Rows from block 3 of the encoder of a small segmentation model, named by matrix and row number. Rows with one number belong to one neuron. Each number is 50 + 15 x the weight over its row's rms, rounded and kept within 0 to 99. All counts start at 0.
After each neuron's rows are labels from the 100 images, of 14976, where the neuron reaches its highest value: "peak at" is the part of the image that holds the peak. Only what is clearly more common there than usual is listed. The data: made-up ball-and-stick molecule models.
# fc1: MLP up (encoder.blocks.3.mlp.fc1.weight, 480x160), inputs 54-107
# fc2: MLP down (encoder.blocks.3.mlp.fc2.weight, 160x480, transposed), outputs 54-107

fc1.295:53 72 40 58 30 39 74 52 52 55 38 45 54 55 49 53 26 66 47 61 29 65 49 76 71 65 66 46 55 74 54 38 53 66 23 42 69 40 52 29 16 33 51 32 36 36 32 49 42 51 57 50 34 71
fc2.295:64 44 44 50 67 50 83 26 36 65 38 57 68 55 35 44 46 59 37 33 35 31 63 42 87 66 24 47 38 43 56 41 38 46 25 42 61 43 47 27 46 72 25 46 67 52 18 46 47 68 39 30 49 63
peak at: top left

fc1.80:59 67 47 62 62 33 62 36 39 77 43 45 27 63 72 43 37 63 41 60 55 32 55 59 54 80 56 50 49 72 50 38 48 58 39 54 69 30 82 57 66 48 43 58 46 57 10 48 56 70 38 52 42 57
fc2.80:33 37 46 72 61 42 34 57 61 43 68 49 39 31 64 52 41 44 33 44 43 51 31 34 42 77 84 59 22 47 57 54 89 45 57 61 52 59 12 31 64 63 47 62 58 53 57 43 67 60 43 22 56 34
peak at: bottom right; bottom centre

fc1.233:47 71 58 41 56 54 15 43 59 37 34 33 51 40 47 55 31 68 49 56 60 69 49 40 49 39 58 67 58 63 56 64 57 55 17 69 37 13 41 63 63 75 42 53 20 37 43 39 53 61 36 68 47 41
fc2.233:67 59 63 43 40 52 82 51 20 69 51 62 49 55 52 59 45 63 29 54 63 12 19 65 58 41 23 49 45 51 74 39 46 76 42 71 48 22 69 65 52 60 69 46 39 33 70 30 47 74 47 47 40 66
peak at: top left; middle left

fc1.37:47 51 75 57 42 49 43 35 39 57 21 41 42 65 47 45 39 57 52 56 40 52 45 32 58 40 46 58 46 64 56 43 71 22 31 70 55 36 67 70 76 52 53 78 62 47 92 37 44 23 45 66 69 74
fc2.37:71 25 44 46 48 59 41 35 53 55 39 55 49 46 50 33 49 27 50 55 31 64 62 44 19 21 65 43 50 60 60 56 44 33 40 30 53 60 40 75 46 58 24 53 70 89 65 60 46 74 38 73 34 65
peak at: top centre

fc1.116:53 62 42 49 54 73 33 37 60 53 37 35 54 56 22 54 21 55 47 57 58 62 45 64 58 46 50 59 46 44 42 47 31 64 46 51 63 52 38 55 69 48 66 57 46 50 42 00 53 59 62 39 43 46
fc2.116:57 62 54 52 33 48 32 51 43 48 61 71 58 54 40 41 52 38 46 46 65 75 25 35 68 41 14 28 46 52 46 54 52 90 38 81 47 63 67 22 35 54 34 27 26 27 67 47 67 50 50 45 37 41
peak at: middle left

fc1.323:44 45 60 62 63 37 27 57 37 46 59 57 73 28 50 55 40 60 64 50 48 61 91 47 53 56 63 69 52 48 83 75 44 39 30 54 27 40 39 56 34 61 49 47 42 44 32 29 51 51 45 71 74 55
fc2.323:79 59 42 44 39 50 43 53 20 64 30 47 44 77 26 57 47 58 66 51 55 44 42 43 79 52 27 65 48 47 45 40 39 45 14 63 38 70 69 54 35 53 39 40 37 48 70 77 27 52 54 65 74 60
peak at: bottom left

fc1.316:43 52 46 44 61 57 67 26 65 45 39 36 68 57 47 59 33 28 48 47 30 55 38 32 37 71 43 31 41 33 66 48 49 50 47 55 34 67 51 64 62 41 51 42 55 55 76 66 53 56 52 24 75 55
fc2.316:68 38 53 47 38 47 38 49 54 41 24 50 63 60 47 32 66 59 76 76 46 62 15 33 12 38 68 40 26 51 50 54 14 41 78 58 48 45 62 69 33 41 51 66 47 50 68 52 38 52 79 80 34 43
peak at: centre

fc1.207:33 28 35 53 79 47 49 59 43 49 69 60 45 43 37 57 59 26 40 40 23 58 59 48 34 60 60 52 49 38 08 64 67 55 42 52 52 54 46 55 59 47 60 56 52 70 06 52 66 66 74 67 54 32
fc2.207:42 47 48 80 57 56 49 56 63 45 82 55 34 47 46 45 50 54 30 65 57 37 76 56 29 49 55 26 51 45 40 30 17 61 37 64 44 55 33 25 58 46 25 67 49 64 44 45 49 39 40 38 63 41
peak at: top centre

fc1.384:70 44 32 23 53 50 66 61 47 35 53 29 49 66 47 32 51 57 33 49 18 56 33 68 47 65 53 43 28 54 50 57 68 72 48 60 81 65 72 49 55 50 41 44 47 43 76 65 44 27 55 39 71 52
fc2.384:25 45 66 76 62 41 41 57 49 48 42 59 43 55 59 30 38 63 13 48 46 53 65 58 22 64 69 47 48 46 49 51 99 30 65 49 53 54 38 32 80 53 39 27 58 51 34 62 45 56 48 61 25 47
peak at: bottom right

fc1.175:61 47 58 58 44 58 46 41 56 58 44 23 47 30 55 48 49 49 41 70 67 66 38 60 34 49 48 38 63 60 65 78 59 54 24 78 67 25 79 29 68 60 39 25 50 46 53 43 82 35 39 58 55 50
fc2.175:59 59 49 63 55 58 47 68 19 63 60 49 45 73 39 50 37 66 40 42 57 42 52 26 71 63 56 48 46 47 77 57 52 69 60 63 83 45 61 29 39 45 66 66 55 34 61 66 73 57 60 59 66 56
peak at: middle right

fc1.147:59 69 39 72 74 52 42 28 79 66 34 40 50 56 56 79 24 56 39 54 67 43 50 39 54 41 69 57 48 42 33 48 63 35 25 60 51 46 47 51 33 60 58 55 37 45 66 22 71 69 60 38 38 55
fc2.147:43 62 58 64 46 44 49 46 36 43 62 41 32 38 46 59 43 47 75 51 78 42 58 12 34 74 51 55 62 57 33 62 67 53 20 49 66 50 26 22 42 52 53 59 29 60 45 66 67 44 48 47 50 29
peak at: bottom centre; top centre

fc1.173:74 60 53 32 75 50 59 51 48 58 09 35 40 49 56 62 49 39 54 83 50 73 44 17 57 57 56 65 29 57 16 65 47 39 04 61 54 48 34 37 25 53 76 55 59 42 63 57 58 77 63 50 54 46
fc2.173:59 67 46 58 66 47 62 45 39 41 42 43 37 53 25 38 39 65 83 45 61 58 55 32 67 68 61 42 43 54 26 45 84 74 39 27 77 61 41 08 37 44 50 63 58 45 44 80 74 31 63 29 62 44
peak at: top centre; top right

fc1.285:59 52 45 77 69 57 53 59 57 41 67 39 43 36 41 50 59 54 42 33 31 47 49 72 59 73 59 56 32 40 47 50 76 51 46 63 57 31 53 75 54 45 57 62 46 30 73 47 53 68 41 37 48 44
fc2.285:48 69 58 47 39 49 34 51 41 36 53 33 43 55 45 69 39 49 35 44 82 30 40 40 33 61 60 65 56 51 56 53 48 52 55 40 53 66 60 23 45 50 54 62 35 40 41 47 59 58 66 74 68 43
peak at: centre; middle right

fc1.452:52 65 66 73 41 54 62 23 64 67 17 46 56 52 48 72 31 57 31 48 47 55 42 20 46 57 64 67 38 64 40 64 68 31 24 63 56 61 46 50 22 47 52 48 41 54 78 34 68 69 25 61 57 55
fc2.452:48 68 52 75 48 50 47 55 35 37 68 46 32 55 31 65 40 45 71 47 55 46 67 29 77 61 59 59 57 50 42 53 58 65 08 33 78 53 34 23 50 59 50 50 37 50 61 75 73 48 64 43 65 49
peak at: top centre

fc1.410:36 73 57 39 67 41 55 47 49 76 85 52 38 38 43 42 39 71 57 64 61 67 63 57 47 68 47 99 32 48 50 76 48 44 62 81 63 46 52 42 46 34 40 26 09 42 54 32 86 53 57 63 56 48
fc2.410:79 52 40 34 52 59 67 45 40 57 25 40 35 58 26 24 53 58 56 62 43 60 43 54 34 35 57 16 48 64 60 32 47 62 67 55 40 38 65 58 28 49 75 65 58 27 66 52 44 43 80 67 50 76
peak at: centre

fc1.397:16 49 52 26 45 64 52 63 46 32 46 45 50 53 39 29 43 28 64 49 30 50 45 49 58 53 53 36 35 56 63 44 54 35 65 29 47 39 74 79 21 42 60 50 57 61 29 52 32 78 40 60 30 46
fc2.397:67 48 61 24 41 44 71 22 51 53 69 39 66 46 29 22 51 54 60 45 46 39 42 50 62 59 35 38 45 48 75 58 35 63 31 28 48 53 51 58 29 56 43 77 52 74 21 47 61 79 22 70 43 57
peak at: top right

fc1.172:25 69 63 38 48 08 38 72 41 52 49 40 46 43 61 47 45 35 50 49 65 38 48 63 42 80 51 50 39 73 53 62 41 44 70 46 36 53 85 00 49 56 34 35 28 47 62 96 66 43 52 39 34 33
fc2.172:38 42 63 26 30 64 39 46 43 63 44 66 69 63 55 62 43 61 64 55 55 59 27 40 77 56 32 48 39 57 60 47 49 67 31 70 57 45 62 34 34 53 60 99 39 52 70 55 46 71 64 70 29 55
peak at: bottom right

fc1.99:44 44 69 48 59 59 57 26 56 65 22 45 74 35 51 63 34 38 35 48 47 55 38 37 38 29 60 64 44 68 24 34 62 66 19 54 73 47 48 25 41 55 54 58 64 60 67 48 67 70 52 67 49 34
fc2.99:51 59 44 59 63 52 82 33 46 51 59 33 60 56 32 39 44 66 79 45 44 53 74 39 66 82 39 29 52 53 33 45 80 61 27 32 57 67 27 34 38 52 38 66 64 53 42 75 67 48 69 39 47 35
peak at: top left

fc1.269:81 46 50 56 35 49 35 53 60 58 54 43 59 60 26 54 47 54 19 41 53 59 52 66 70 49 35 50 27 50 55 66 50 79 36 42 35 52 23 51 51 52 56 50 69 52 16 40 56 36 56 54 62 46
fc2.269:96 45 49 46 40 56 64 42 44 54 35 50 67 64 42 48 52 42 48 35 29 40 55 50 40 28 19 47 45 59 54 45 65 71 31 64 39 49 52 56 42 54 12 02 56 39 28 49 50 41 44 60 53 67
peak at: top left; middle left

fc1.287:35 53 36 76 58 69 50 76 28 64 50 75 45 42 61 16 60 38 77 54 29 46 60 59 83 55 60 47 65 34 76 52 57 54 32 72 50 21 52 39 55 76 42 14 33 45 43 38 41 53 49 47 55 74
fc2.287:74 47 53 31 54 54 42 50 23 45 64 69 27 54 26 51 46 60 60 44 35 53 26 36 61 57 70 26 38 47 71 23 33 54 46 13 62 63 61 45 66 72 62 54 55 51 37 50 66 35 62 47 88 63
peak at: middle right

fc1.283:53 51 43 69 43 53 29 66 44 47 56 47 31 73 45 57 36 65 62 44 43 57 49 71 34 65 73 61 51 55 44 47 77 68 58 39 72 45 55 57 85 58 63 71 62 53 12 32 51 63 66 61 57 47
fc2.283:51 53 56 33 36 66 51 34 51 62 53 64 52 62 51 44 41 66 51 40 53 78 68 44 65 55 16 19 60 55 63 76 99 75 49 45 46 57 55 23 54 46 39 55 60 40 49 69 53 53 51 61 24 49
peak at: top left

fc1.33:52 51 66 52 45 55 29 41 29 57 63 55 62 50 50 79 52 55 32 54 26 74 50 43 55 40 41 14 40 43 53 31 34 11 16 56 50 41 46 59 61 62 53 49 77 59 34 21 28 35 69 54 51 60
fc2.33:45 56 57 49 45 51 33 44 50 57 51 54 60 67 54 49 54 43 47 40 68 57 47 44 69 83 39 58 73 43 66 68 48 83 28 57 60 52 18 37 52 43 58 83 34 39 70 70 46 72 49 70 34 46
peak at: bottom left; bottom centre

fc1.194:64 39 55 56 42 54 21 65 59 43 42 28 58 67 16 57 20 24 51 61 46 47 39 42 37 75 70 58 44 54 24 66 50 40 35 67 66 25 08 42 57 71 41 36 59 31 35 21 78 21 55 50 58 55
fc2.194:62 64 52 77 56 63 60 47 50 43 42 34 65 47 51 72 47 37 11 50 62 39 49 56 68 69 40 60 55 48 65 99 92 61 62 67 57 44 43 50 69 48 27 37 39 31 24 52 54 71 28 52 19 45
peak at: top left

fc1.375:70 71 44 55 49 38 56 20 66 47 47 37 48 31 46 57 39 56 47 76 63 32 43 69 53 36 72 52 35 60 59 42 51 42 43 50 36 14 65 25 68 46 13 22 39 64 45 47 47 47 44 37 50 66
fc2.375:59 70 44 53 64 37 33 72 29 42 74 86 31 57 63 57 64 39 49 46 42 56 36 38 50 50 74 43 42 41 93 54 53 79 45 49 61 61 28 25 79 58 37 45 69 44 67 68 69 37 66 46 55 53
peak at: middle left

fc1.252:71 59 46 97 26 43 41 28 53 64 25 40 64 64 56 14 44 47 39 69 57 58 49 69 66 42 77 31 48 70 36 27 66 38 41 46 25 51 33 49 43 54 34 61 29 48 53 42 52 54 44 43 44 64
fc2.252:52 65 59 62 54 41 48 75 08 61 56 73 42 60 28 56 49 56 18 47 46 43 72 48 85 77 11 56 52 48 64 56 27 54 26 62 72 37 41 41 45 71 43 54 57 28 49 49 61 55 84 67 64 54
peak at: top centre

fc1.354:52 69 50 14 64 10 43 55 58 36 63 47 36 70 54 56 26 57 61 56 86 65 50 50 76 65 63 46 55 49 52 86 75 55 25 55 40 55 59 64 40 38 57 75 27 39 48 65 46 52 30 53 39 43
fc2.354:23 64 60 32 60 56 62 21 55 48 75 41 44 47 47 59 51 43 54 51 46 60 46 33 65 34 65 57 23 61 97 31 89 69 34 36 39 46 77 42 37 58 43 90 53 39 38 44 43 63 40 44 33 50
peak at: bottom right

fc1.64:53 49 35 39 45 37 69 48 46 50 44 52 32 39 59 45 19 47 61 73 66 24 43 48 46 63 53 86 30 62 43 79 73 30 32 32 79 41 64 28 48 48 19 69 33 28 30 73 81 34 25 48 51 43
fc2.64:68 38 36 25 51 53 50 32 49 63 45 31 44 56 46 33 65 53 39 69 48 47 40 38 65 29 68 59 56 57 73 36 41 55 60 32 23 35 78 58 18 55 58 55 63 14 78 28 28 69 57 48 53 58
peak at: bottom centre; centre

fc1.314:82 53 55 48 74 52 63 44 38 52 75 56 50 45 48 43 49 50 71 55 77 55 38 83 49 53 57 66 38 41 60 50 49 51 46 77 72 56 20 75 30 47 47 87 41 35 77 44 62 17 36 59 32 21
fc2.314:60 38 63 48 69 76 57 56 35 36 31 60 49 48 51 64 51 38 44 44 75 58 35 56 53 61 48 34 38 45 81 48 70 07 31 49 61 62 53 44 70 63 33 52 45 26 52 30 55 35 35 68 61 62
peak at: centre

fc1.344:24 67 40 61 68 47 43 49 53 42 52 43 59 41 49 45 55 53 42 79 50 75 49 49 45 52 55 72 46 55 47 51 37 42 11 50 30 34 76 32 80 57 29 62 40 37 60 43 23 69 58 59 61 54
fc2.344:60 59 39 35 54 37 57 59 22 38 21 76 57 58 51 65 43 40 55 33 31 61 31 41 80 68 19 43 43 37 68 47 20 25 31 42 66 36 49 37 65 66 56 41 49 34 66 61 64 30 60 65 86 41
peak at: bottom left

fc1.327:71 57 50 52 43 48 09 70 37 72 67 41 45 75 51 34 50 49 53 61 36 55 51 38 22 50 63 82 48 34 53 52 55 54 43 43 44 55 31 62 67 57 28 48 66 55 10 27 45 35 27 50 37 65
fc2.327:41 39 55 31 64 52 55 46 46 56 32 52 59 36 54 28 48 28 70 43 60 64 34 53 49 53 36 55 48 52 24 75 75 41 29 61 48 44 46 34 42 54 25 41 49 47 59 57 34 49 51 61 34 59
peak at: top centre

fc1.145:21 58 54 38 73 30 39 34 51 61 60 45 59 43 26 60 18 43 67 56 80 42 50 47 21 54 50 81 28 44 47 61 67 58 49 38 69 47 40 39 64 43 49 32 38 53 46 48 62 33 35 53 37 57
fc2.145:73 51 37 30 49 61 55 52 31 60 57 31 43 48 37 21 58 66 56 65 63 57 50 43 55 42 44 37 51 64 81 30 48 60 57 55 56 40 92 39 19 51 75 73 63 34 59 59 53 58 64 50 50 73
peak at: centre

fc1.331:72 55 44 55 64 49 28 60 37 99 41 51 52 47 46 59 51 73 39 76 51 54 43 40 62 56 36 69 42 48 52 78 25 56 45 59 49 44 34 58 56 53 51 57 35 50 58 16 97 75 40 41 67 41
fc2.331:38 49 50 43 42 45 35 26 61 42 72 28 57 40 36 63 41 23 21 49 73 36 37 54 32 62 54 80 64 48 51 63 73 66 46 58 42 66 51 44 31 50 39 52 36 58 42 39 56 71 24 27 42 37
peak at: middle left; top left

fc1.296:27 15 77 48 56 60 58 48 37 67 74 42 32 49 41 50 28 62 51 57 68 49 55 60 40 60 55 86 44 42 36 76 68 62 57 70 79 26 60 34 61 61 42 43 41 41 39 31 82 10 25 51 54 44
fc2.296:73 44 42 38 65 62 49 66 32 60 49 39 47 54 28 68 55 74 29 59 62 47 27 51 51 36 44 32 51 59 50 41 44 50 62 71 39 42 75 53 22 30 88 68 49 38 90 53 38 53 63 52 34 72
peak at: centre

fc1.364:65 44 20 66 76 39 42 37 64 42 49 41 47 56 32 50 59 65 43 75 50 45 59 42 47 66 56 50 51 66 15 77 56 32 32 31 31 48 63 40 33 30 47 32 43 31 13 57 65 69 46 49 66 42
fc2.364:45 59 58 15 46 51 48 42 42 50 48 28 44 58 32 57 45 68 39 55 58 63 47 79 58 32 77 12 59 50 64 40 47 52 53 52 22 40 78 24 40 50 79 55 47 32 96 41 55 47 80 73 49 61
peak at: centre

fc1.77:54 43 38 69 33 58 29 62 50 46 43 64 59 57 36 44 52 58 24 57 57 56 51 67 72 32 58 48 48 36 50 69 60 65 59 70 72 34 53 68 38 34 66 93 71 42 20 23 48 39 62 72 59 71
fc2.77:56 45 58 35 33 49 48 35 40 42 63 63 55 43 56 41 35 63 64 29 60 53 42 45 06 31 36 42 36 43 60 38 68 51 47 20 46 51 64 67 47 60 54 80 50 63 41 45 60 50 49 47 34 70
peak at: top centre

fc1.81:19 36 40 72 58 33 44 47 55 49 50 54 64 66 53 41 77 45 86 58 65 66 40 76 55 36 67 59 61 54 69 35 53 54 41 69 49 10 61 21 53 46 64 18 18 47 37 26 48 46 37 25 48 48
fc2.81:74 34 44 61 68 70 49 63 19 58 37 62 57 78 29 62 49 63 57 51 45 50 27 24 84 51 24 40 52 51 56 40 22 48 33 37 56 44 63 48 35 65 50 54 57 23 61 50 58 49 60 45 65 57
peak at: middle left; centre

fc1.86:39 68 57 53 38 58 43 62 68 56 12 32 42 28 66 61 45 31 37 88 31 33 60 63 46 41 60 71 54 62 32 43 17 60 58 53 50 27 93 33 53 47 41 23 60 46 38 21 63 75 66 53 68 63
fc2.86:34 66 56 41 61 48 51 45 22 35 61 58 42 25 60 63 32 65 44 37 63 54 37 47 45 69 55 28 44 41 59 42 45 67 68 61 52 50 41 31 64 55 61 85 40 53 48 24 71 41 47 35 69 48
peak at: top centre

fc1.227:51 37 49 34 44 60 70 52 46 47 61 55 41 41 69 57 43 51 41 80 64 47 43 52 51 37 39 78 48 41 44 65 85 51 45 51 67 65 52 49 57 35 63 68 53 52 69 71 67 25 13 60 53 45
fc2.227:71 45 44 42 53 55 84 57 48 38 51 65 34 65 46 49 53 56 26 61 63 46 45 45 81 39 57 32 43 50 61 23 87 73 22 48 42 49 87 53 47 47 35 44 68 12 80 62 33 50 65 37 51 60
peak at: middle left

fc1.13:42 44 23 48 75 37 71 43 68 64 54 47 67 75 43 51 60 59 49 60 62 49 42 33 52 82 50 12 23 69 25 25 26 23 29 46 36 23 68 52 45 40 47 27 61 59 51 29 63 81 50 28 51 51
fc2.13:50 55 56 50 47 52 83 48 45 38 27 54 51 59 22 33 61 13 42 50 35 56 54 45 51 51 35 49 61 54 70 56 41 31 38 45 46 50 39 41 76 63 62 78 58 42 38 66 43 65 59 34 31 53
peak at: top right; top centre

fc1.353:48 57 59 59 44 43 27 65 35 46 40 61 46 38 51 42 34 60 40 71 33 54 39 45 58 37 78 53 49 78 90 43 51 27 35 59 47 27 63 73 46 54 42 26 47 49 33 51 52 46 45 40 91 56
fc2.353:54 62 49 25 49 49 61 36 39 43 57 52 46 40 51 37 38 58 46 43 52 55 36 55 49 44 58 61 24 40 99 50 68 74 56 17 54 64 79 30 34 66 60 47 61 58 64 56 66 50 58 47 59 68
peak at: top left

fc1.280:43 34 27 71 77 39 39 47 70 43 80 50 36 64 72 35 38 44 41 53 68 47 29 60 77 62 80 32 54 40 42 52 55 36 45 57 52 10 49 41 30 47 63 46 76 57 38 46 49 62 36 33 77 32
fc2.280:50 46 52 59 43 53 37 60 32 61 59 45 47 75 62 66 43 45 38 46 82 48 41 19 47 46 41 58 66 50 63 36 58 45 45 54 68 44 53 40 19 57 60 43 39 23 51 68 45 71 40 24 55 40
peak at: centre; bottom centre

fc1.41:57 39 78 40 38 49 42 36 53 37 33 08 46 39 65 70 47 45 39 63 26 61 58 28 48 47 61 46 42 58 89 45 41 29 55 76 66 49 55 46 95 68 48 38 56 56 75 51 44 23 66 54 47 64
fc2.41:14 47 65 50 53 44 74 41 52 28 53 47 64 71 64 56 38 60 58 45 54 47 54 55 59 89 40 51 59 32 99 57 63 86 69 31 59 65 45 48 65 56 59 72 59 49 45 50 51 66 44 19 50 67
peak at: middle right; centre

fc1.70:48 56 19 86 76 38 59 49 58 33 76 36 38 65 62 41 26 48 68 55 45 64 70 72 62 49 72 56 33 47 56 57 66 62 40 57 40 29 63 41 50 44 73 65 46 51 35 35 43 49 07 47 71 57
fc2.70:75 30 37 50 62 59 37 65 26 64 54 60 45 75 38 52 59 49 83 49 51 45 32 23 60 52 39 53 29 52 54 50 40 26 33 35 60 50 60 58 36 71 43 46 52 47 89 53 43 56 56 10 61 57
peak at: middle left

fc1.139:48 41 43 57 68 61 62 57 57 44 57 47 63 57 43 54 50 29 43 55 36 36 53 50 54 48 73 45 50 58 54 40 26 42 21 32 62 39 57 63 45 56 49 42 74 55 33 39 24 73 51 42 30 52
fc2.139:53 60 63 35 31 52 29 39 61 47 33 38 58 29 47 49 57 39 35 52 75 40 39 53 49 63 52 58 70 48 49 61 26 37 37 75 38 57 59 57 55 53 57 63 33 67 57 56 40 84 38 72 33 45
peak at: top centre